python train.py --time_shift_ms=50 --width=192 --eps=1e-08
Rows from block 2, named by matrix and row number. Rows with one number belong to one neuron. Each number is 500 + 40 x the weight over the matrix's rms, rounded and kept within 0 to 999. All counts start at 0. Numbers have three digits each.
# fc1: MLP up (model.blocks.2.mlp.fc1.weight, 1152x192), inputs 96-191
# fc2: MLP down (model.blocks.2.mlp.fc2.weight, 192x1152, transposed), outputs 96-191
fc1.457:558527436466571529453520452425495485478462520448529523505390488451522556539472465465542498477504518468468502513459457430546454532535545487456498459449514450536577534533536487534489502444462455477510502442555487493454500604485514558466457501498563512472457489438507514469479511558461529461
fc2.457:554509472448531497497487486551517511501560419491499482507457476521459565531448521444455558446497477547480537524454469466465539427489452520487496519505506449497508528539533469467440513500449531555439459469533483464473439536537493494521442539529525528486493513423494504549486458518498535461
fc1.458:568487531472522465574427553517440507470495530424523421496489527515422483552552500497496472546450520515554535490518437484464491466529513500480534554490460526532416523480478457463436526550434527506537527508510438415521477433518485455579496487502485481446575499544527472509476440488442536556
fc2.458:519444526440518514463518517558513484437520430502509499541534539568513556444464493482434571475461523465482584495519469513519415446470488624497525497536508435530510568540566492471500469529599568489462542596441510534497457526589473545532499519572541522457520528515558467498432497479561589509
fc1.459:470457465436518469476516527525413467463465504464489502503485484523489512529519491494471511486426490471510532506506473490498494505521491497531524550460537504549449475577408364420486515446521513604451527529502499544526471527506492565521466490551567540495468415513543509475450467506446509533
fc2.459:450452449472495480504492458431500556515537493474443554507517562487518458532549466503482512451426446446493539487456469493520596469519472472510523547477531581512396443490478471415391473473438486549540508476425522479487474532474489479493508488504526482471486508554513535527459502531423470525
fc1.460:549476447507482533460533515519485467518501514514422464550513468507521533490524510447542506509541500516521552541456461418515523533535501509465491471533541449584514510462498491542472508431436480498527549519546438401495555513555442524538513504477537530523465496513584470530497543587443457469
fc2.460:536490408455525562437513481552510515504499504542476562573535455551489524538512529524517559499511413473413549467452484475471580476498508550489477519552540516541561486495476479456494495419496459467528423483563495448503487528482517528538444456472507546469548457425474551544567467573493461477
fc1.461:475547523571461443522481502497448456498478464419485540524434471577440575484393530558500542480439560527518605428547531540447482469518535535534445497461415538556484495486502503439525518453470422527532494556454431538451496512557500464528541543473459528484505469567524451461535550474510525592
fc2.461:557533443441459460529505540394497430486528466423510558552486503494499529460521471476452577435379521546461555467498470505561510524477509481434478504445499531527472448442488486455391517487466524490474496496500456500515465499544459496512469487507544520463488509540525519493398483474442512489
fc1.462:584457489499502520511478537507449462434463541456419527446571463518454451489465471452480540485434491532527476477621489500496457509433466539511459536469470477537481462465559432510430415473469514481535479512458465531523463494556479469503508463548510526482506490535491417500471496491468489445
fc2.462:526475453518450436576583519419509533505497565452505512523530524491543549499512502484500534485416480555462524474501451492467452509495505473507486559496471524520549443471519491425473478492433518478494540500466469489465449557529521484492481459525515504474521530515537498450447497492398529536
fc1.463:504507514437472603449462499470467475483488536480562492486473498489493519498465456527543531550516438525555510429528557482533514513550515538461510504535466530511475502559471535489439515456428447499440429514465508472483520477506585477497463528521536452533486540525548529547492523503522518559
fc2.463:551499500489482458500469409455495477519553413526566546541429477535548453493483487514536507513481507509486484462502523508504582493514535521503469473515531481469467478501477571529448516503478545552496474497505516520490535499480553515449559532525449485512448527573492533486450508431515491481
fc1.464:483570455515520581521436577489547505565553539476476440506507495445462498487441458539485422463385531412524530520522468489438486517546522483513505500475554459463490475486559555479492470493434508441457543528509485491567496555474502473466510507471579515508520455503491601504496514530467566492
fc2.464:530578454486424528414487430481545592521577434549485515565536546517577467493451478519495491515484557438468527482506531578485465399509593528547485475581514510461551458482454525450509418459515502488481453513557533566558452522550475541487526526510491448498471432470440546432494461496493533483
fc1.465:520479453514561468496467447501506485557558566515474544510455502484520477430546468506510528477437565514529551545404437560492426545474543479466521525525600499534521455467487470537490559472420462513441553481474548435548548496513517476581513539463501536516524571489499476518535482557484468482
fc2.465:491445469535478461476488491532502467570519436539498519495433508452532473456559438513490476486480439490522513424424484449476541523408469445476507457512566568559487481468523483477496562496466483460500535504450568504483541456482517447505516445496530530502533559460514473502499467524439416503
fc1.466:520487553499426513556417540559531512471462449560461467522485460582512548543499522503486556528587525551498572501500478415486496512463608481513495581501525491476551476521493544461469491557437565529539494521542493494542446502548508454428503487550545483497486477486494511482515436445443527502
fc2.466:518534432467472469503466502550517476545468491516499529470549460490495535472525525532508574514497528540496465510487520504490461519496513528495498455437499538473510528554498509502468467461528556465521512523449537487555516533488438413479499508507447499527513455490493474549494469458525518434
fc1.467:546524561484513486515543481505557366464514487488431513495525480436476537575477482447602500440448456457500465482517514414503494498453528539492483512621491441544478444489550544503441521414472583499439514570554470516573506529517594530470456511541571481495470496505555533546455558560510500460
fc2.467:553487487457545495533577467574539511564502516524492497543452383448497483523430563580579539473556504507438523519561510453501523536540516546390420447569478446547539504508512516554453517450498477494471456563586526502491518524518565545465474501539493524518454517519553499549455591552511499443
fc1.468:473503349481458559519467503505474484459448536453475468457518418504505457494532516513601453546532475445543545566544531485505519499580457498514410477533495555493488481496487472578527424510507426529537495488515493504577547465523475514501476498493488464415439504511486542466525540520470475521
fc2.468:538482408443425497520527479433471509437521479476487558519521496508453495518549474502493567487413491492531543523522494533482493464576517507465443497510455545463518478506532498415460415503488564556511488472526529531476452523514475500487418505530461497437525519512499535487442445521428486449
fc1.469:558567416557548521472487566535567538431478431520413506468529495538438576462519490534474602590543477477458596489439500547557553524427481510513519481482502544509466497492462468475489510543376538492517471525506492480512468493488540416537514549497571495480480473557472518530545551493520497486
fc2.469:532476451510517482464455558463513488512504420466483558483455496515443523452493497521498592503456456510480554433474496524497567507438485552489566467473502541474408489523445468486466486439447500466489432483503529536433461513458494409536496542480516490467488442504477549534494434477501521519
fc1.470:468469523412455479559472573530546443542404573496440522513468510562540531506550512523523456573506469533501529591470553550528454498449499548498544517548536526551553489512478516573504530487500493491446501462514494527490541506472505481500466529468467524539543456496482534469459542601453543545
fc2.470:562447461491465496540490537581465492508526498509425499489424565485447489537544546482459488497518474507599539513552476484436539488506477526452467514475519512488457589555553477488444478483474543536491506477481496516422531515444489469505553502544477508501443492499572442503450476465412499529
fc1.471:494427433480491449518490492524546521432457511507527513544509506541511494522530476483524492489487525552477521558512434552566468497467525466509522515639529490507446437443464482524521489436475495484470473545477545544517560470484496469474553528502530552468459525462545459530473548511487497493
fc2.471:396395439417494470533447498521492502485463457546454549497569441509370471487566501539473604542538518523455520480569452499481483504467546507474449556515527541534497453449478478441466461451524488486525462496457502514512541486500495423476430422464539503497558480484598529557514469484474412478